{
  "arch": "tdnn",
  "model": "sound classifier",
  "dataset": "simulated modem signals in the audio band",
  "train_examples": 78125,
  "gain_aug_db": 6,
  "n_mels": 80,
  "hop_length": 160,
  "input": "log_mel",
  "spec_augment": false,
  "win_length": 400,
  "targets": ["modulation", "symbol rate", "carrier"],
  "num_classes": [16, 5, 4],
  "norm": "groupnorm",
  "activation": "relu",
  "weight_standardization": false,
  "depths": [10],
  "kernel_size": 3,
  "stem": "single",
  "widths": [256],
  "loss": "cross_entropy",
  "init": "kaiming_normal",
  "optimizer": "soap",
  "beta2": 0.99,
  "lr": 0.0042,
  "beta1": 0.9,
  "shampoo_beta": 0.95,
  "eps": 1e-08,
  "precondition_frequency": 32,
  "max_precond_dim": 1536,
  "merge_dims": true,
  "one_sided": false,
  "adamw_lr_other_params": 0.0014,
  "gradient_centralization": true,
  "adaptive_grad_clip": 0.02,
  "steps": 22600,
  "batch_size": 128,
  "epochs": 37.0,
  "lr_schedule": "wsd",
  "decay_fraction": 0.3,
  "final_lr_fraction": 0.05,
  "warmup_steps": 1130,
  "weight_decay": 0.01,
  "adamw_weight_decay_other_params": 0.01
}
Rows from block 3, named by matrix and row number. Each number is 500 + 40 x the weight over its row's rms, rounded and kept within 0 to 999. All counts start at 0. Numbers have three digits each. After the name is the row's rms in percent of the matrix's.
# conv: pointwise conv (model.blocks.3.conv.weight, 256x256x1), inputs 0-255
conv.162 091:453509549524527445450561525475468492454465456531518522459495537484515475438515517444510511520532515490457575531503568521571425518493502507495555489489544516472514556508449525534582538604497491476520484529560469492512587432417480514513473521489477450521502530549445478514524533505533480399513486519512481518512503492464501470515449535484488492490529530432442475480490498497437471485444588546534472521430544443423438516544547489445468542505481495502449566512492428457530490569521479525548494497479516434492510529502521500562511552424590431523532484488485506508504507450430509551489545543467479496491526498559491453546459512554534449533466509529518509495651529510485527522463430508471458432521517512529505509565505615470458444441503442410468468504442424467455528519454522
conv.163 102:553472566509523566520471474474423456491462509512547474500470476526461487480524484472511501495547522408543447548495513490474511457503523508499497551481464480526493521510482402490457525511530527453403465487494509503484526546470490538563548537531450498476534470505484555501510408467515519508498484448504467485503549482484467534471453511468482498502510469509527458448504547535455440474476501485466505506454474501571537516530562547556432498556459604533586550479415523545541494534550555507571469442522471432559451551539518523470477433460463441518489515511516461499447510488543455518448467494557508609600530525553540464530459426494486505468523451477424539537505475552487541469546561446504484434549485527461560538510517480438483621533527461473494532526504454520390550535563448
conv.164 104:562446551546512510528461444535487497440555498470527554446519493407503718556571538454513545521506499536473491576483531485542506458475503504590478469526467513497460478517502527445507423532473479581504495525496570528538528589483493517483496486481499507451452488526594502518455467518605527558506474473530544519496496440542471527434479474479529599508513464488491536440562541508542502514528540484571473438499531480490489541487504468507578479522497498486505505496542472468490590516467461438557413491488493588494548438481479423434500519519550463487469457487534520488497479468455516509484485457503563554482504519479501470499453513460549466524533487461532530465463478517450466579549547513458477502462526468492448452467492488471492486495476524506424571517438462479491472506476504
conv.165 114:503556489483460500449521451496488478560487423473477560440521460556528490469519515442517484461511542442504563517480532534494544537442558484526507448524457490542555564497531550495452515529502489512509490517518555486516469464529581546514517613497444512459499533580539528468527470503456537520540547504519495594554494557516522473464526568467475477543515431524452460438501532549533415475393472514504525515467466487420461508511480472453477510564441513504485550433497478499469461395506445455481582539508432443472523508549438550490498471528473483505486613534472431524496485438493478519496532503504541474548477480470491453542513484449439445506512528548488521476487555432465531399571441526536472492530471577458521492528497454487511501514559469504423501535480455494565553502415494
conv.166 105:575566563511555481480454540521543542536477614546495500464518526542480565498554453566531537509571467534488522452542564483545521482521538513457466498516506631478436489467521532484577472465500491540470497536490604495528404472498485451446483532529518497474501501544470460499431443606539539499485541447446518443506482477526453429478526524545465514489498491528578494439454448426465495513491499521463524435464505576535485453523458430481513455523559532542457511465496491556488515488473500547510469454465466454475444564510497504509553493541532497473511425482532499497561434486461487540506485443480514504500494475463507495623545501492428476503513507475522554448553493454562550452631563504449441484490489495486533493496511506464534569518481486463497516541496505519495449520513455
conv.167 096:501510501483469528518576585458506530474475531546508454451509516523501505531498460511453557458479557514463496524415551525456509405491457498614522528451476457482550436505483545496499466511504528428484462495479540595465473537500436511520464492512503551530497479414490466500459493473486471469475498486487523520525502525532486535555530468491456446461496500457487534513481565445442520528445548543478522406436537462540489474499536499532508522503495509480547469462543445534517483459465531448500520490459590537531517462458443471507478571473578475492464545534531515390562515480555510509557485463531513576472563495517482609529566461489526513508553565466545515533466548502474534487505494550560532451541532579466548532458521409572469533452492521475512442472564540528408521598491464
conv.168 114:509510480508498520601442560441464459488474480546501476546518547510476488535520530489529510507553487483407440509472513482490532385490442501478505474495453491496519585510508491480522490454445531535524433510484556581435540570580516542509501473509530513540519551451549444493436519632498506525588521547471517495463584508542501546514531476508516434497521523479504564485513462480493501530476503498470479472405495547547509523498563518511496476511536571547562463498512467521464446475531498494555439466465505469567535478506576438480486608475507509452490526469537518490454482468463508471470486531511427519508509467511568571573570428535553503558548581489566545545553503541501488517539494535540503542523479545473570515551482587522541469482438506477495457474548490512412528543478501
conv.169 097:476473544497491578437497503455506471444453484510474504521459452578447530438495571484477562461484466509488472512492519478529453432513480492531501510507470465528558558529532525495486523475499574499495468480448536565484559576550495397565488490551507568542479480441463445501491433514496421504505460557513466468500433476580490498468479493523513452455494485502455486475461519463481507486535526563510523452484595495521453531541519506456501498493494480493540465468485489513462536448552547493551511466477487501504538494479428479521472570453495482425445415505502493451496476501482470505542514532490485517497490518536473493435577477476492582504539596529504511448447533475573473474558478430585490501506481511542546508520673414575476510517475532439458472430543567566462531515517433
conv.171 089:479615580627581563504444458513519485518483599515454578509585510525514515525576520458532484517518470514507423480584540536507492551475476492461480483476481541510480455519504574484482527453511503494504478538518504448468507430518470528479441469488452528455573446507510504509453527494525507495526460508520539490521525483532492539483543503503478530445480481437555434462516558430468478489524528473396399436482488446522497438516497496414523518495541517469527492482514503507545442465488487477493456490537493460491418549483450443471521535500512602500567479503527514489504585509411439558524562548484478502481546458515527507580522447522496537526499488458458483529519474514496461432501496500534466512488512485511511476568511424556452476461480528433524459469594483555493533545509417
conv.172 110:494470581539562526484492525474439520442494487491549493481501527538459596516576535548475468483504473433487474486522503484403497477456428494424518512583494547512525526491439485454512509488501504576553533486534475464522404509541500527480532461334557466496478463525445516518537516471500481536534438466452483530514536494490473525498481510457529454537496304563498415499482550477536451473479493508474509528538512504543511538484567536518562559531543502525511483525546596553535522521491504559478498479503492455516479493399548468491507455500534528475418471421478489525477480528416515498507516472534553504541517412458528539496567499532519488514462452510465488528562472598538483489512472517505503497490442556518478479524471501522496489498519491505516491465541548508546550531538456
conv.173 096:507525579516530531495526505485554487477522528531522514391551529524545476466494500523579536524520484480523434533464477482542544523536490521511502486536518481587519487419505544485506474524487499546490451451495521517505487443497477450481508522484508488569513486499485473467471532516477515466472448483473443469498515473562492503475472476562474439518573481519486514473475507513411439484514556529502505526476538497509496467519480435470578511443473528438510514397471460435566502484462508504519510492431470488469543491525437591519501507515520496441404444509478507419478442491525509592561513563567420541530529473512440536530503469494557554603546492561580492476556523455619451449551522545538528481550473444482522473532445401461462564577500527486536478484565566554492468538535523
conv.174 097:445539520548522510437497517508455497531504535548536468442380582473448478443474470499441569502482548503516477522447583495474555503489534486459535499577524463413557488510506572499507521504529500473485433536471487462474503453490485506476467540509517470437458470496456507515557526572521490529452492452602435549500499473485512438572539536524468501511475489450548422477476556501487496491502528536490498540404505465462468517530515544437446529483515511446520522483517484531539557521533493465514474558519535466477475418475561485506417530427515486465511460481503502408531499489478515533475464439504607501485457529554487530415501454541475432519438460523450442478462519536512494562419477526467475517493474508548514552498498461497535454564554563472522513513501428449421503605543459
conv.175 088:518525528485514476416478492434487489466503505499533583545482525496499479485563464454581508504515541535579503451492510493454484556492451523514507535471487440499514522472567502523551500473506497445494508514533458507504506522497456442488498465531540499441542481509575504576486483401544516505477457419465537550486473518590499484494484549537524507506521555533454525455544645527477521457488470484418420491507404441474473492505502477516500483599544511512516461444471500539578494473501503419483501473465501486519478488474513550488495470496472549520464433501455471506467493548554594595497440475477406472472503498529464467517495447519507457532460460488499482449540491506567487493536571511570396500508488494499449420508449518507480458566518496600557524486533492497548399483514416
conv.176 115:511513552446428548478430511522479503558551559520453474455555519547492485488496495605520570483437588451541395513461521509460483524574560467521470535534451500448526516465439492486521426567507523524462415507480488493474482459495549473479527491464447521477450506483554486537476455494563505499532501433536538541505561556548558462433535565470580553474525475451472481493493460524408474579486495479548450499458528471489486447439485465487468481454456509501484464513495435538544478544465495498486546524470527497510553560465488462458525482507481480511490454471517532547519560495562529557494496514550497438437460476454520564495422514498502471486515466475514471460536500517509472543554451516502478524485550477468518507530424475524397523458553506624523469522541477585453508458466413
conv.177 105:508497536544465456503499512494540519487507519563596533452484560477523438507558486549410480552551515526523458512538507433552455434519555480456529497538441541503436509517539501471524477490551472545483466466476491451490470496513460495448495448452520530503518536449511528513489519572562551439499517527552523508462492460522435521583477571561498498513500482451476489441444536555482532502428504482475451547499546533576540503518462551504550485497479543524568513503491480551489573540520483475545423479462464524516567415457542526507572528520527531464502475456603526440466426471468469434550583495525471535427509504418521562539558447545473471558546530466558474519476520538561489404510513502471539492461494418486513492509527405511509486539472546494460419533445490511530462514499450
conv.178 101:446571570511490510487516482513544470537486540438534462533421565516500532539468556451556554531483499535531453475514530530438464536450462434478485423531499499437497525520455409510521507487483479490525566561486540496501523487609560545500441463473463528475529531518512488464538495491514569504477523544477524489417507516496456496414558470477523571530476484521464504433500526494494477473468497529457511494448472461472478527575484450476458477500501527480572470447516507527475437514480437489485565466524560436475504552508515531543533575544505517428577445550485478456496514506457465455471549630478460497475532478534521485480448520520521465529511552490511600452429496480483504458514486529489398560479522433470480433558459423423430486467486481469522499479495465516568504551552433
conv.179 100:476378531523485512478481608498514464494495520529429488524576540455535478449575447516493579508463448475628440547510522515519511437518538518551534522532545498552550484389499497502502517449495468519471431520607524502504557525468463489495452477442545475460513496477507486437599545502451575463455496471438504562508501501502497533444536480478516518530439458478480462439544510484460559541488529497517451490519483460481536473523480465484528532568505479529523481489566499491472525583534526557492503473466524419500481525504457532443505524477462474446461470495514413519467504477542530467492575522489464544491456466449430561510512504518484568530511446493494484444514481507451459420457530538554425533505527462444434472477455467498438509509460519579585541525537505492448479490492528
conv.180 102:482520520478477518511519471480521447471472557588478564486534519563525462561531507501499476495588431455421578591485494492475557462479473435446480471473504507442509418439471432495511488559505457556496468570514501456526585562489475477569592465486414486491529524466482458449541480520448516493569521495472469495448484469465548509537474498473501578494502531458508492486492512409564480492432462454463428457449489530527496461474573536520470510501526537555485484457514521528447497465460516473522519476479473460508557427520580503494510524495527505428605537491507443517516542534554519567493459503509484523573520480544445541502535433502519515449504505492518540486547475517532497480503521518500417507421457455603480526532578488548477501458509481539525482575468518574532538455482430
conv.181 109:495504624412475492468540540493473493511496567532480462474524456454430507482551477439436494518452444520512523494480495497493488459495440556547442491460564438581529556477503481431553483508463497535524531568562584494477528541578504528482500518557528471463544507497520532547518510472467599468520439487515497528561485477488465473465533501436446509467495515492465458529532537464494460496512578568457493457451532505547504502540543470457483507503516542423505533479547562504434502556510450506539526542509430484489474488480439490527469537504546490448552536523518515449582543522539532540430516497478560495473449430497374527545470476443472501527468501480509499445514546517562533555529495515547433502553435521446472448534519445510404453545486432534521481543491529452486455580482514
conv.182 100:453528534386484476493504521486569494525513571589546528486511505525477524501502456566505589472515498516478501447477525558527476501559503481480564559476525523509554488495515489490472586448471504487490445508431520484475495485567491411507478428460478441519442548441601484455535505469489499421514527574502476565527571477409538487558488468529504598468532509498522464473464514480505489503482486509485478524427497523483471522422584470465484523522547533473495410455521565497461501544517444471508531493597487528479505509503474463623461545493511484475476424477522509542525462492515568538507509508546497461453441477521471486513516523531492423526428489476420512463524480492602567466568538531572539544507507482516439475513439513485393509515490495522501514464545494530482465535481531
conv.183 098:456466556436489420470523441518515470510488477458598550470468549526479546544475476483439499483506457556434508515464496404514437453411476435503498508533521526517435540470491493468547490552578419571481496535489464466461494513551473464479606472513506498530525500549469488570491454421551547527492482498492495514475482383463549543506477433562476484439485480493464487495412494558402500474434515490509503436460433506507513482478455435475511509494531465485477468457544479561435445544529473466448516516503491528499493537516525479456526523474471501463520489469539473496465502573413528466555511505565482525468476441521526613467462530518548535515486548489538492497531467502476528468519472558552517510579629524530464489479517454503443517512453462496495474515458482469563474516473443
conv.184 098:481496547526498432455509438504412478471449428447501518529407548469422567484476509508442476482462508558501467630516553505523498426535479520537507490482497507516558478482456453561511617484496514562481580477443546502470473492478465516439454485532511509498531480489482536446558461485485493451452408496462507445526520471569462517523487472509451499489512514535537413502470576549500523524475501500581486437548539519466484558459436557472440546522502476463535547489448572493498536562553522413530411482496496527485503485432520503520468506457488494494488450515546433529497492522481485492499493488521467484485530528463486416443499561480471515441535495503540479434476457507465476515510468457508493522424433481524445485537544504554488523538522498407546505505473555566512490596558440
conv.185 100:441451515499502515496538482560511555523444466587492584551487519495502476500526525487570501527481506454466493500527510542506536476454513446600493517528509481594452530464516511539525519505502499534486451532507498457424496458543521485510554460479510576466415515499498491465437457544491498463495445479608494527532539551576502478509506539492542500523513508471547507407734589481510475443482447533437502513460476468468559476453483531487575468479519467554527498502506503533514473461475527483486493487490506511466582458543480501542534524447514476511486478532536524548493474525512469464571518489537482479542469520492468518502498514510510550520552475461533483403415419525599519502464491503536486483570545513462494514527466536477493489435502456476496493556561422517450471529546517
conv.186 102:465510484511487517435480428445467486488500504558511517480455463500449491546490423514453511476547484494504513507470559512525540426536510482514531447470413471489540452542514516458479550602456509485489495484486489541487478502552430537420441472446481519485542454503469525432498444545523435485516473453526474552548560509505538565435526482444489539543555516432528481475503456478485541526442507524550524486459507516538472496429561513520494554515528498524536590483482462440503468547497537497471518606518489424538468532517518476406528553525453524540554517538511543517453544475477438473545597522486536457495572467519524558478547554574505492500483503558497486525552458529534490466495512465455584537474531568520444537595569403584524480518510534519501526511520503525508599578490505